config.toml
model = "image embedding model"
dataset = "dead-leaves pictures: piles of overlapping shapes"
train_examples = 36250
image_size = 32
horizontal_flip = true
cutout = 0.25
num_classes = 7
padding_mode = "replicate"
kernel_size = 3
stem = "single"
am_softmax_margin = 0.1
beta2 = 0.98
max_steps = 40000
epochs = 70.6
weight_decay = 0.04
Rows from block 9, named by matrix and row number. Rows with one number belong to one channel. Each number is 128 + 24 x the weight over its row's rms, rounded and kept within 0 to 255. All counts start at 0. Numbers have three digits each. After the name is the row's rms in percent of the matrix's.
# sq0: squeeze pointwise conv (model.blocks.9.sq.0.weight, 128x512x1x1), inputs 103-205
# e10: expand pointwise conv (model.blocks.9.e1.0.weight, 256x128x1x1, transposed), outputs 86-171
# e30: expand 3x3 conv (model.blocks.9.e3.0.weight, 256x128x3x3, transposed), outputs 12-23, a 3x3 kernel for each
sq0.58 096:114108164105123134118115124121120117105126122115157133100114119153149117155122108133122155104115115116121119112108112118142155105139117121118123151107106146104142122137115154135140118124132165106113151094121117139156122114124167137107134117125105135124118123108118117113125112133113123145114113156169110106120
e10.58 148:125115122197168122120127113196114114124121122124116115126122124199122126115125114114122122167115122122120118121110192142113121201116122115124121114121120122121131121189116122118120124133199123197122120123129129115115121123121114118119123122175123123125121136
e30.58 122:103087107077115083116089089123127118120102114123119103110100100108106118106111112130131123140151134135136131138123100144104116137109080134141085148118089116099082116079110086047087110101079129129125124143133104110102083078082085082092084098083116105109114097118117119118112095097088122087116100095108098097108106119100107109
sq0.59 094:107143135123089078082100110078117156111112115088111129109077129121105129107139127088099120122125084129139132108103119158098118125110100138100137096156116080135110091065107119037115095120130121121095100108091103060122161088136109115153060065119153052141074156125152130123137119093081138134130161110110161106134
e10.59 092:134130143122105141122127105122114137124140134111122106146141136124111116130130127138150119086120137143071118138085121079106140122121138080118142127140140098107118143129121124144102134143122110123137087119120048130119128111139122100114132088097132131154132046
e30.59 125:121127125126128124128138132107118114110086108115118126144145150154152158148145144117115119103068102112111113094101097104099093101130099118139135130131117124143136119125118119130116124136132122124105104074090103131110146146146149130146152144147152151154156150153153144150126132129127117128131136136145147154154143149149145145
sq0.60 090:113146137125089083078101116077116160116119113090109127113079125123106126103138131092099123124120087128136130114105124162093122124114100137101136094159120081131113095068106121040116094118130124125095097111093103057123163094134108120155057070125156048137083159125155128125136125091081137133127166111112164109131
e10.60 093:131133146123105140121125108123117140125142132112123108147141133126112118133129130140152115084122136140069118139086122081107142124122138087118142129141143097107115143130123121145101134145124111126139086118121050132120126108141124102113131087095134132155130042
e30.60 124:122130125125130124126137133110120115113085110117116129147146152158153160150147145113113116102066100112111111095101097106097094101129098119137135131128116127142136119127118119133115122136133123124106103072090102129109146147146149132148152145147152151154156151152153144151126134130126118128129135136148149155156145151150146146
sq0.61 094:088107092165173122153158105155103115126138143109114157171189109135087104119112177109161134173146131108112126111103119119134132164097140108171109092108122156149087115139152135141157132099114092115152089166145135141095107120111092081113134131103119142112122120167121111169113113159186115149108122085095119170105
e10.61 104:112101153125151109108177110126115097118120108115112093106118105124123155096126090080109107138115106105147167137117126110103120126115107104173120098119120171170105120122113107133173107110125170115111159108168123090113172178119088147118109109142159111123110120
e30.61 102:107107115108104110118114119067085072110223106106112091150144135114105109149131138143136125143152130136139133115106117089110116120084110151146136123155122131121119113122108113124096123114104099073085132190106151132098133134135110116112130128122139133135131129124135125129109106122112107113122125126158149142111104126136126137
sq0.62 089:091138114100172112158147100167105128114095145121137106189170112117115100138108188124145116186147127104102106105112115125158112100104148108178110101115116113165091126118144116130107136097092101112166102182155137113105125123107107098132139130097134130105126128106130102111106111165176107097105124099100125187119
e10.62 110:120098162126107113099098113126123101131147112113109102114136114127117177108133091093141103122116111112161110111123128114114144126114111104111148102146147182189098146126111096086180110128127180118140171097186131100113115111144099147116113119122118115145112113
e30.62 093:131130127127129129123150140096107105103179123096107117162160155121087125127108133140140139131134141140136145110115107097111105100080108153166148133163122133130125139148124133127122128155134142137137127114123141124132156158149122105117131137132154140144130109123127131135137140136135127137134161148173167169129096129121106135
sq0.63 089:113134149116099069092106118089097149104124126067132124101080109136127113132126131106108139112125079109127126112088116146122138115110107126091127114148109087136124099079115137070106096094122155118100114091099101079142153089126139133145100068131144078127077153112144110112128115122084129130107149138142149097122
e10.63 092:128113146157146133108117113157112126127157128103113112137154120159100111117113109117162114141115124133081121141083155137114157160114131097123159115156157119119125158160113115131115128176156121156147098124120049114115127105154112105098126093141134126163124078
e30.63 114:115126115111124107121125121092116096103088102098105108128131134145140146131133125122116125121086119129128126125114099146101104135117079126139087151118081112104086110115106116105100116129122121133103114084106101122100137138135141116139144138136139136139145134143141139140121124118108109101130119121131132137142130136133132127
sq0.64 096:112125182109132109120128127125095132114116130098166134112118110171139109160108127117130176114136108107107113117090117136152174110123122106125112140127115126119131118136128173123126116101122167115116143107120116134166142107109164126128132111137126123109114143115131108114111120140115109131107129151170134114112
e10.64 109:128121138193170124122130116194122122127139125120123121128135124202116136123124117120136126177122122123123119125102190147123139196121124121125139125138138141134127139198122121125134126150195131194137127122141117117122122119138118123121124126175128123141122136
e30.64 126:092103116081129093105109099115126113116117117122109100105107109112117115102113107130130124138142134139138130140121098142108115133111079134139082143116086112095070090090107084058077096099083125130128118131133108114101092099096098091105102114099116110112114101120118124121104105109090128089107109094103102105110103108102105106
sq0.65 104:158133108092091164112108123147185120115111120177108114084115101102109102106159087124120102087115158104161166137170119112104105093122172162104162116126117121147131154118109103120108166195102109118149121084158165106116115152164129132106109147122111114162146116093112098092164118124116161108102117111117123092160
e10.65 119:187135103116115182113128122117126136099123192107129124166116188115109103127109129127129110098123196184113121155152117119122121116123187126124122130122124108116121124119125114134109192101118116122119103118095127131122124118121120146111188156107124185130179112
e30.65 085:083080083092121088052095073179151159162081143195139168122110108125145094131085099131125126128158125113120128137136151145126115139137137136112138118141118126103134084088088091141110077092097158157186151123160159147171109127124145133090155099084126132124133099108143119104085082086086114091050094071109098104140163101127072100
sq0.66 088:117110105195123124110120127122121128119188123118107203115168117130117113103124106124125131109119118115119150123127121123095129196132114111121119125128121184105146120147123130116194118121125126121122126108119117136132123115119125122133102115127133118122119118200124118196123126130165123191115147123128129116114
e10.66 067:125120145120165114124188109119119113113154114119120109146145110122106116109122120110145133113117113114114183166104120123099153122116115119197153127152154123110136155120119129159130117123121108118144117134125119098113184189149107114109116115121194116132116111
e30.66 093:126115121108108126124108122096096097110163107131108093122096095107128091143151139138135124145137118126138122094068092075126105097080079118106095094141115111095096123125117110136122130113110093070062145197104142137090112106101107109107141115127145152136151141136165146152126112123105099119121105122123099108102101111144141139
sq0.67 096:081108090109146117121094082109104110086103097095108111108124166106157173110099118099100110111098098177099098088088095116117112115111089098115099146110089130099131119131090113132116094106169106092096151105097093132106129090100113087101119103084106137099091104113110168111100094125117099118170107162117127111096
e10.67 103:130107110130130116166114100132097102154123123155110114108110123133152108106151108173121198109107123116110113117115132136106121131108116115121123105123121120112225124134110209096113126109133110133123116204117155114106117104123102074149116122120111117134113137
e30.67 085:141149134128129117137133121104118123128121121140126147100079104091082109091075106136151150141180152130142132127193136113192131134176158112094146103146159118123155126132139131128137135137113145145146112166140114147145118125134127119128131142127136130136140115134133143130143157132141125128139135129104080121106085112103095108
sq0.68 090:086135107099172114158155093167100118113087150121146093190173113119110107147110194123154117185151134108106098106107113115165115099097152112175113093114112115171088126132152117141101136092097099114171093183160144130098120125111101091129155136098129146108132122104118105109109112172176108092110118100098118187121
e10.68 109:122093158131113114108100109132117094130139114119107097111125115130122180101135087100136108125115112113161112108124134120111137130113112099113138097139139184190107137130109105080188112119132180127132171105189142094110115115137095144121114120126111114137112127
e30.68 093:129129127130131130127155140095105103106182122096110115162166158120093128129110134139140138131144142139134144112120111100116108102082108153163148131159124135132125139146125135128122130157133142135137126114123138123130153165148118110118128138130153141141129114127128133139136140136136130137135164148174172169128104133124109136
sq0.69 109:147139124107101162112096112146207114108100104168123124101120106125098110126179104115104125103101148109177180123170111116119125105121171180118179127117109123160117146131099125133115169213111123110165129097167169127120115143183132116106135145115105122183135121107115107107182114130115179124104116105125120105181
e10.69 087:208132087132135166095116116132121134064113175090125106170108179132078095116071126104122098119118175166118118180140131122124113132116169109122113124112115095105108116133118100132099178115136102137107108099107120131118120115111096144094167152134122169135161118
e30.69 084:083075090080114070032071056158126143151098128181121139127122119130130109151096120124112112130128119119120126148155145145107103150112090150168144133130106146086104082089104073116097061074094153152178142109146152125163109118123132109081146100084125132120127068098147113106086077089083123064031086041114108115145155106142086123
sq0.70 096:107133142112079080065105114092100146104114121068138115098069118124128122136129123105101124111121075123130118108087111146135125114111099131087130119147109084129127103089112122072106086102129145113092123095090093083139149087127129135144088068123144085129084144110141124110128113127073131125121149133133149093125
e10.70 096:134125157138129137119123110138115135137153130117117114140151130139112115125125119128165119122117131138078124145087135121105150141116137089123153121151150111114129153137117127139111133170135119136143105125122039127117127116148122105111131093125146129172128055
e30.70 128:117128120121129122125128128098114098099086101096107112140141147154148156143141137116115120105073107114115116095106096130101099115135099113122116133123098117137115115123115121127112122131126110122101101076100095124100142143142146126144149143142149146150155147151151145148123132125121117126128128129142143151152140147145142141
sq0.71 110:102106116157160133163139106158127088120124119132125132176167099140092094133142166125132138172122137092144129117120109085143138157114145142166144109087112145152098126128132140152141144121099118103151111168145136147115084133145126091089155140095095155142134088157092100158144104161170145127094078095121089174140
e10.71 116:138118132115139134099154110116119114104095137103112108124097141116109156112103115086092103128113136132147158158134115108114094117113135113159095111097097172172117096114112104129177136091116172119095156107148137108114160160098104169103136143130131136096137132
e30.71 089:103091105105075114107108128087087089118236114119113102155146132123106110157118134140131123133151126127130136122117161126131152140109151160150154145167139159138133119115104125117116126123116130098134155189142155138138139142140120112111136119118136130134127117115129109117104098117108075118109122130154145142121110127141106133
sq0.72 090:110116132176109134104115127120121110105164102117120184099137099127114103121115091123119129088100122101113141110117107108106128177119097107105108103106104185089133133134113129117185108122112132105107108092105110135123114119114128121108121124117100116112122130184108106183114108128139114179101127115127111103107
e10.72 073:123108147150182107114198091152100112108129110116101100123136104151111105106121104113131112153100108107107171146099150149100129155100108099183129114128130114118136130152100121135133110130154111157123115126117112100100180179127099100117111107152168108113109118
e30.72 098:123107110095095110116085100108104107125159102127116095106079085098121074129139124129129115140151125121134120132118107134098108128084064138152091142131102118094076124119103096106098125098088099071060135198104135127083092084098098110103123109118117119110120115114139129124122098106093107094116092099110086088087097102124125122
sq0.73 110:087096105105143126118075087111118085079100078108116114106119151116139158112120111104082121103079106163123114080104088089110124106117101122116123132091079130107120121131070121138122106121154122085105134102107103134124093102122127090086137109077089145121104092103090152104123087122117122119156080144130094109119
e10.73 094:131106092137134116161103091138093101156114126153104107108109125138150094103157102172115175113102126116103109109117137141102112137104118115111112099113113114108197113138104178095105130104140105139114104178099158110102107098111096070149120124122091118119112141
e30.73 084:140140125130128117133131118106119128132119118146131143097070092090073098092079108141154153142187152130142132125194140113191132133175163113100149104139161120118158129126133134130140132135109147148151111166134117146147113117129125118122129133120127115121129099124123126114142150123140125125136133125106076112111090115105089110
sq0.74 099:104133135116084076070106114089101144103121127067131122103079115126126117129128125102106127113129070120128124107088110143128128118105100129087127116144108088124123100081111124070111088103124140114097121096094093074136148083126123133141095056123142080127071143115139117113125110122081128126119146131128146095127
e10.74 103:134118161136127138120121112136112128137167131122115114141156133137116117116128115122171122127115131140090122147094133122101163139115137092122169116164166115117131168135114127132115132173135123135151111127124053121115126114162119108114132100131148131165129065
e30.74 124:117129120120128122126132128094110097097086099094107111139140147153148155142140137117116120106072107116114116100110097138103103117135099114127115138125100116137117115124113121125113124134128111122099102077101094126100141142141145125142150142142150145151155147151151145149122132123121115125130129130141142151151141146143141139
sq0.75 099:091113085111132128116090089102116102090098091106097104094117169107147175097121105118096112094091107179124117094105099107102116113128095126105126135104091123101132128140089115145109101123173100093100138093102097141101116102125113090097129111087101151125102107108104171110125094113111126111172100156113114098123
e10.75 097:127105098129128116169106101132096100154116125158110112107108125131154098104158107178119187101107124118099112111116131133104114129110118114117114100114115117109203115133111187091110128101133107131115108191105158113108115098113101074155120122114102119127114139
e30.75 086:138146129130127113132129117108122129135126124146129146104084108096069113098084110136150149141184153129141130128188135110184130133172158116101153108143165122124159126127136130122133132132112145141148114169142116145146118126135135124129136144130137132136141114133133144130141153126140124122135131125107084121114092118106101115
sq0.76 084:104112102183119116100113118104125131119169105119092193108168107130107103088133100112117130100101108100128150119120119127081130183125104118110128123130120174083130113118116131100176109120118121120108118096114109114115122100126121106126108107117125096130105116188127107188131123122161131190104150111116128109119
e10.76 071:121107135126165120121201105128115104109141114113116107130146113126109101100119115114142126127111114124110191160106126121103141129113117110216144109142142120113128142125116121145131114124129103135133111130118119092112198190141108109113114112129183114124115117
e30.76 092:125115118108103120120106121103098103110165106127103102122109102109146098140153139138134120148154121129140124100069102074105108107089095119105104091141115119092099122126112107133111126106108099067066147203107143133095111110109116120111133111112138150139143147137164141148125113120106098114121105123119104104095120113134134124
sq0.77 106:150145110129119168136113110152213141115119122170110141119137115118099115114190115109130121115118150114186221131179117146116118130113177183130189115151116139166114134121114118134132177215115108116181115118174167135111143134195102119137144149116141138192132141132142113131193118133140187127113146108116144123193
e10.77 094:180127106117123179096121119118121130078127186092126108181122181117083109117080128096128103112122189180127124179149117105112125116120184111131126122125127115116102126115120103135115188111119118115121120102121120127121131117125098150096181163128123183140176120
e30.77 079:083085102082111083043078076155119142146130131180125145138139130139147109158095120128112121127123116119112125120129141127120112123121108139134150110138131115091118085104119079130113064083104150140178147119152157123162129139144149117092165102101144159143139096117161135121084090109079101072048072062133133140162172115153096131
sq0.78 095:127096163105129120116124134126103115121126131119158129100113109161137106158118117141130163105126130104122126126106123114140163106143108122121123150105122135102136132132126163141130108108123168119112155095109106147167120130125167132104148130138103150123131122111113107114124125132111121135104112140178105109120
e10.78 117:126117120200161122115128116201118116112118124120120119128118124204114127121118117115123117160120122121118117125100195138113118198120123120121119115118118123122127120191121118120120125137198122179116114118128129116120119123118116120115123122165122122124120136
e30.78 127:096090111077123083111096086118119118116103117125113102107105103112109117110116112130130123141151135138137133138121098140104111135107077134140086145116089116096078103082111078056077104091074124124126123137131109111101082082082087085092084098086118107110116101119118123120109098106090127089114103092105100100109106115102110110
sq0.79 096:108093120149118127099095116127114093093136087117117151097133122121134125118111091128103124093088119125108131105117094088115124148132101102115103140088092159082143120135094127132148102112130137092104129087104103135140084123111141116084114120095085132109127086151095129149109096134131113148121093131139092107099
e10.79 075:118118123137166100145189091140105119125106108139100116109107109138138103110146122142118139121098109100113171128097141149106104144098102135188107116107106125118165107142099143147141109107141114150104111152112142112096182186104116084142107107132168101095100131
e30.79 098:124118117112097132134104115104108116127158098132111101110086094101127087130133125141144128146175138128146129136154140123166139136143147108099089092132120105106125123123110124140123146116096090072063136209097132130080093090098104122113120112111119123120129131120135125124115108113108097125128102115113088092095104110129125121
sq0.80 114:136076123108118143127134144139140059142126138133134120116112123140124128136137111139135138113136132130137118146134142057131139109136141135131132129069143140128139130140136138147120134141127134133126130121130144127143056128134143139066149127139066148135125068109059124108132143137122132116126059116136057123131
e10.80 063:130163093119118119124099145121171168084100123110148165114088134118089130174092186148098135111148126117111130111114122116159098118153123170132099176099098121134128099121147134135126124094122135121099106123127122178149130121098148122100125124127111128083123157
e30.80 061:101094086078150082065085064121108107144069128147106108143112138128120130141121120126133130126138129124126127129132125134106106099081070132111078128104127103075082082095105109165137077094094133145164128097133110106147126117125108144119098078098098104109100107102104111098102096100073142097086092072129112131131126131134115121
sq0.81 110:095101150094138120136138105146107081102108146109164113130133106127118102166106136135148129128147119102106103096098103095162128093118138108133110116077101121140118109112138128116107136103093138101137115129139132126136106119108150128079136120109077124105121115099087099104107094158135105119103090106140088128111
e10.81 104:120097122166156113108107099168108101125103116113097103098111112167119142107124098107107109173099113112137104100106166163118103168101113113103104105103104139139122104167097109087133117116170139157104138111143135106101100116103104121114116110174092117111115143
e30.81 091:126092120115096118145118120091114087092143108094088075134105115111053098096086113134137130140153138135137138130126107149111125129094091154186111166133107117110096140111137125059117136136114104123119119136131115111092146136142118075119121123119103088093098067101096089090133094121112102112152124125150122134121057116096079121
sq0.82 101:116078121144114128098101126126117084105144096116111150089128132122139137115114093147105124090090119137114127115116108077103126145145087109111110139081107160080137125134099126131153096116152138102091133077093089140141075118114133124077130118110079141114127078147083140145114112118124114151132075150143084100105
e10.82 083:118120101133160098152175104135110118127098107140110120107092108133135092115140130158106150114109107100107164125100136147106098136109101131174099117100098124116171099137110154146132109099137111147098104159098139112108169167097113079137105108129145100088098134
e30.82 096:121127117114106122133106111102108123132156112146130120105090099105123096132131129139141129146177141124144124133179145119183143133158153097084111078126134105107130116118105123148118141114091088082081124213101124133081094097107109126125119117117113119121127130123134124123120121112115110119130108114115095103106111119131131128
sq0.83 099:102132111129125081116095094092120144085119118079106129112090138094123142102136128086097093125119073141135132082104096143101094130078115137116136091142091093129110082087102093076110107125141114102109096106109111082109144076131097106140084067096141082136065139130141141125134095100090134133143143128103145110132
e10.83 118:137110175120114132135122111121106120140172127134114104142162132124135115107135110138169142116114130133111126145094121114100171122115130083128174111175174123119137175128116134128116129163122121132167110139118090112115126121173107110134126107125153126176124110
e30.83 093:118131126126120132132148128088111112112078101135133144141136147156148155146135137115121127100070106107111106100152101094149102106164117106151130110148127126159148112125120118129120128152128133142117102086092109162126136138139143113140152141142156149157160149151158142151125135130133108135131145134142137154154136143148134135
sq0.84 104:121124102095151133141136099160144111123086136140125099155157113123086108130153154130138123154133141109154143118131118107146121093109186158150157111110119108181091126132135123144102177148099091108185104151184177141096108136156110097110151138099118158154131112097114108102155107160161155092109112087096114154165
e10.84 120:162120132124111161102096118125126117102110164101119108146103165124107159114108115102110105126120162161145093144143124111122109124119162115097110115111111164172108110124116104111160163103125169129109154106155139116119096098112105167101164154132088163117159118
e30.84 082:109102106105114105086135126116106109124176117138113123160171159130106122153098123136125125124138127127116140123142140129119110127098117163175165136155126149118127122134115119133120106142138168157194142084158162115172148165149138111094150121113150142146139086111138123110108116116116112114094149129167176170145126126134086133
sq0.85 092:110143134128083078080101114074117156111114116086107127109075126123107129102142129087098122124124082127140131110104123158094121129109098140099138094156118082133113093062107120040115091120131125124095098108092100052123161089138108119154063060125152050141075156128154129126138121087079139134130161114110162107134
e10.85 091:136133149124107143122128107124117141126143134115124107148145137126115116131131132142152120088124139144073120143087122084110143124123140086119144129143145099106119145131124124149102136146124111127138087121119047133121129110142126106115134090102134133159133041
e30.85 121:122128125126129125128138134110121118111083109118118129145145152156153160149146144116114119102067101112110112094103098104098095099131100117140137130129117126144138119126118119132116124136133123126107104074093103132110146147145150131147152145149153150155156152155154146152125132130126116129131135137146147154155145150150144146
sq0.86 098:104134139110081076071106116092096145103115123063142113096071113124132114140130121109104125111125074114131119108088112145138125111111100130086131119146109084128129108087113122077100083097121141114090122091088089081141146091128131136144095074125143084129088145108141115108129114134074131123116146131134147091127
e10.86 086:139122156139132142115127110140114135132149133111114112140150136142105114123119119122163118127112133144076126148086138124103144145113142086120152116145147112115130150141111127142110137168138120142135105125122037126113128114142121108101134095129141133168132054
e30.86 125:117127119121127121124130127096114098097085100093104110141141147153148156144141138117116121107078108115115116091102095133103099112131098111122113133124096113131114117123113122128112122130127110123100101078102093122099142142142146125144150142142149145149154145150150145148122130125122115124129128128141142150152140146143139139
sq0.87 096:162120122120091141134172173140126134172138176146119100103092108135137127124119092153165130108171148128119110169143164126119132120158135118099116106132169139125159148127177131130116131130115128157102110130112129127122108155117108166119121153168128130121150112115117109114117163120106119091121108134121117099117
e10.87 083:101160094132109102113120156132161160091118104108166157096099106121101106161097155145120121087163106103073115098103131080159117120161102153125117161114116114116112118119164118157112101107128116113108104117115130155160124114113155092109104096091117107095102113
e30.87 105:107127105104142102091107095136138136134083140130134137153162164154152166162172169113127130122134127131118115139118121117106124106103094125115117132124133116121096100123122112145118087110119129138128132109128128132138148140143138162176128139164109129135131151150134141150111121104102143121092107101148164158150158165156172174
sq0.88 105:166121113111075131122161178119130115166142171143110099091094101120135118115111094163163116094161151120110113173137163115107120109164120109086106106118165140111171152121166118128116116130113131156098107114107116107130110158108116176109096149167114129112155112105108109103109163106100110096113106123129110085106
e10.88 079:114169110138123106105129165138172161083118108096183158119109116127093101162105160140116121119181113107103107102099140099156119129184105145116118161117118113114106121130180109156108105112134117131108115115114125159182114105114149110093107102119110107097104139
e30.88 101:105127099092142084092102094146144142140065145126136143147155155143149157152164155118128137129140134135125124145121124139111137116120115137134116148119131129130110095123110103142094080103117135142132136103133134133146141138138133157165123134156097117115117151140120138136110122100091142101091105099142157151144149156149163159
sq0.89 089:085128105095171109160156093163095114112083152121142090191169113118108103145111191122154116186154129105105096104107115113161114095097146111178113091109112102169088130124152115132097129092090096116169089183152137122098115123110099092126149132098126136107132118102115103103107111170170108088111112101095110189122
e10.89 107:121092153131115113107105110132116094130136113117106095111122115133121177101134086095132105126114110112161115109126134120110133131114113099115135096137135180192106133131108104079185111120133182128132171102196143094111118120135092144120114122126110115135112130
e30.89 094:130129130132131130126154141095103103107180122096110114163166156117091129126111133137139137131146142140134144115122116100118112107084112153163149130164123135133126140146126135126123130158134138135134127119120138123129154164150117113120127136131151139140128115126129134136136138136138130137134166148172173168127104134121109136
sq0.90 125:080119101114124101107103093102096113095111113075104120117109159110155161104096121090106113122107080162093103090085102116105114118101110091116096133117096109116133099124101115102121110105157103103110134116112108121106123073096099103112091069100114098095073118114115158113095097113112095119160116158109123116093
e10.90 127:127101139125121121194116106126100099160139120173106100119132122126161115096157097159136210130107120121123126134122126135098139125107120103131139101139140132124195139125106201100126121141128124129139116214123141098107127122139100105168117125136124117138114130
e30.90 083:135157149133114130141141129100128121119112120137124149103086112125106113109079106138150149134148142126139126126186136112197129134177154113098143096155156118126157123136144134119145146146121158178160116155150117157149111116115131093095133127106141126139151097133136132132138164147149108134148138136097079106116088089105074080
sq0.91 103:108134133110077078066108117092097141104120126065134117099077119124129123132123121105106125108126074123124120109085111141132126110106100124086123118142110089124127103083114122069108086096127139115095120094089091079136145087121125138140092066125141082123079141107138122107123111127079125125123142132130143091121
e10.91 089:136117155138128141123120107137112131141165132123109114141152133139121118117127114121161129130108131140083124151090135125097162139111139088118166112164165114116136163136109133135113132171137123136156111131125049122110126112163119105117132094131145132161132062
e30.91 117:117131121119129123127132128094110092096085098092106110140139147154149156143141137118116121106072106115114116100110095137103100116136098110124111138122098116136114116124113121125111123133127113128103104076106095126104140141141145123143150142141150150153158146152153147150122134126120115125131131129140142151151138147144140137
sq0.92 098:122103157104133127123115128112118102113132121121152122104111116149149113149115110138124151109116117112117119120113119101133149103143110116123120144100114142098142125130117149124134110122128156116105145097110106136153108121120161134101132121130098128119122112108100118112121118129109117133112098152160098111115
e10.92 103:121112111188177116118129110188113109121111119118117115121112120190117120115124112117116121164116119116119110117101188148112111188116117120119111113110111110116136114186117124123112119130188119197112114125121130111116114120109110115115118116173118117118115139
e30.92 115:104087102071117081107088080120124120120097114125123105115105105116111122114118119131129124141151136134137133138126097145102115139107079135143083152117089117098084114078107088053080103094075126126129122141131105111100081081086086081095085102089114104109114098120116120117114094094084123086112097086110100101112108124103111114
sq0.93 095:164129115118089137137172171133124129170140184146106094107090108139135124112116093154171135113178149127114108171141164128105137119159130113096112101129170143122163147127176135128112128126112122158097105133107126128118116156112102164120117151168125128115151116116115108111114167106097113085120110137120119102114
e10.93 085:107169118132113106120127167130172165099117105120191162105109106122113124164108159142122123108191108103093122108106132079158117122183105153126117165115116119120117119119191124160118102110127120116111128128131129163178126119114157117121107100110121108106106125
e30.93 103:103123101097141093085101089141142141138084145131139141150156160148147163157168164114127132123131127135123118138127121117118126104112099132126121139134135122131101098123118108143107083102115134141130133106129129135139144137142133157171123132160103127131121150144125136142108119101097140112085099096145158152146148161154169170
sq0.94 095:109103159107126132119115124118120112103124116114152130101109124156147124153121109134120159102112111122119120113105110113137157107139115121119124152105105149101139119148115156137139118124140161106109153095117113142155116110125166129108134111122106135125111117110112127114124110133108122143120109162168108106119
e10.94 144:125114117197171120124131113196115115126116123129117116125116123193125125116131115118118126164115121120122118122109196146112117196116121116125117115116116123121135117191115127121121122130197123198117119128127130116116121126115114118123122123172123121119120139
e30.94 125:103087102073116081108092087120126120121100114125121103111103102109107120109113113130131123140152134135137131139125103143105118138109082134141086147117091117100084114078107083049083105103078130128129123146133105112101080078081086083094083098084117104109114097118118120118112096096087122086113100093107096097109103118100106109
sq0.95 100:122123089168107136115091097134136102096156091130078145092149103111093100075142085130110112094094135100142157105137095092082110166119141141116142120102092166127104142147090111138155141134112097097135113082144132138095093128142106096098116131100099131143133098167102096165144096117149142139101112099100099103136
e10.95 071:142113101123154128107154095124099100081108133108107071134099127126110105082112115057093111116103132127129147155115121107087107129104130085165108097107110118119113111124105113130131132102125116126102120114127117084104157145108048123097133128128153131097127119
e30.95 086:106104103107091107095091112131114120124182107156121095117112096118123081168149130138124117142157118116128122119111148108128115124088091121101114098154119118076088106116098105137120107096111100092122152191122153136117107117121130114100156107114131142138133116119161136129104107111099085098095087108105097104116112097153119122
sq0.96 111:149094107089114122112141155112127092150113145126109092092084143105151147108117110146141103092139131150119114154129152093103106091147108118106114136100150121097161142131144105135109104126151128145094138100100106124134089137118118151093108125150095140119127089086092149084118149116088117093146089150129095094113
e10.96 077:113144076132115106150123133132141144130106112128143141111081114123132102138139143165096151088138115107108088096111134122137103124142107139097105142102103116118157105128142157132110109086128125124097108158098119141141090088102130101123109111098077109077108130
e30.96 086:120153115105155110116109100128127135127054132138119144138146150138142153148155152121136144127163147126130125119169133104164116112141122103099123107120150107117128105140123111154125101105115125138141109103123112129143131134133134161169117132151096112106112138125114134128119152118114155125116114106135144139139141149143152148
sq0.97 092:104112179117126110120117127123107130105120120101172132111110113171127112168117121118118174110119107109115115112091111128156173115127113116120120135116109135107132119134117172131129110109126175109109138107113104133170141109119173130120143111130116134117105145120128113120119116141112118135108127141182126114118
e10.97 099:127124134196172123121131117196122123118131126123124122129133125195109127125120120124135125172122124123112117124097199150121131195123125120124133125130130130125130132199123122126125125147194123186131115120140118120123122119130117121121125125173129123136122137
e30.97 134:096092111076123085100098088116126118121113118125111105108106106110112116106114110131130122139145134137136131140124102141107116134110082134139086143116089116098077087077097070054069082081071128130135122134133111112104087089088091090098091103091117109113116101119119122120105100103089127088104105089105102101110107114102107106
sq0.98 101:143119135096100153109106128126154100109114111143133111090111131140141133134143093130113143095108136133144134132143114096119142095138131144112144122101109141116132147131110142112117126153132139114116127085117127109142100151144152136099131131119097108145138116098097132103144115121104142119130096128146099098140
e10.98 088:162129088135136146129123107135119130109078149123115112147094152132120102120116125139105131145108151148118105147126136142132079134109147115110078122079079089093144079140111130131088149115136091146076105134106120133110106106075103142124148141153099146101144134
e30.98 098:061063068055096047060061039130130124145078121147121126126116107123118122127123127131126120141149132128131129139161120152098099141105081139160102156113112134096089063060077082077070059069057144141169134118141141129153093099108120102092113111083103109113104075104115109101077064071054105055065073038118106110132126121117112126
sq0.99 095:108142134118077076076098109080118154110115112084120127101074127119110130113136125089096118112120079129135132106099118155107119121111100134091134103154113085130115093067102117048116090122128122119090106097090100055124158084132115119151065060121149059137075152119151131118134119097077135134130157114114158097129
e10.99 087:137132144132117140125128105130115140133136135118120107146138137134120112134136130140148123100121137143068122143083130092111137133121138081119136129136137095103123137139120129145098135151133106138132087124117041132119128111135125102115132086111131132151132042
e30.99 122:121129124127131126129138132104116111108082107112116125143145151154151159147145143115115120102068104113112112092102096108098095102133098116136132134129116126144135119125118120131117125136134121126107104074092103134112145145144148129146153145146152150152155149152154144150124132129127121128131136136145146154154143150150144145
sq0.100 104:157108126109098145107136152127146085145124141157115125102109101129124120118141096142136121095136156122141138155153145082106128109142135139107134116093144143128146150138140126143127131150116139136117120110128137120141080153138142149086126151142088142142151087108080112109137143111106136121114081129142086102133
e10.100 109:133162097129133130114136149125163156076080131103158148138080136122102119149105158136084122118156135127126126133126127110151080121158128154132081150079079127129125082122154122168130128090124128129077117124116136152158128121079140144103130129124113132082130135
e30.100 074:082100053071137063064074080141132132146079139121128129143147152140136152157161155126137142134143134132129126140108140142119135106116111136134115159149141135127111079100083100151092060086126133138159145113159135135161140137138138163164133123155101118112101118122109125111078096067071138081064081082137142144144140149155160154
sq0.101 094:108102168111128130118113125123120113107123118115156130102116122162138120156123111136119164104110114117122125113107111111140162111139114125121127153106108148106137120135114163133137117124134165108114155096119112137161119113128170126109135114125106131127113123114112122116128112136113125141118109154170108107122
e10.101 126:128114113196167124123131111194115114119113127125116116131113127190118126116128116116116124167115127125122115126115193139108114190115126116123114114113113119120134114193115125122121127129197123200113119126126129114115119125112112124120127127174122126116125138
e30.101 123:097087101073116080104093086123127124125099116132123111109103103110106120108112112132132123141151136135137132138125101144105117137108080134142087150117091119100085109077103079049079101099074132132141126142132110115103079080082085082094082098081117105110114097118117121119107095094086122084109100092106097097109103117100106107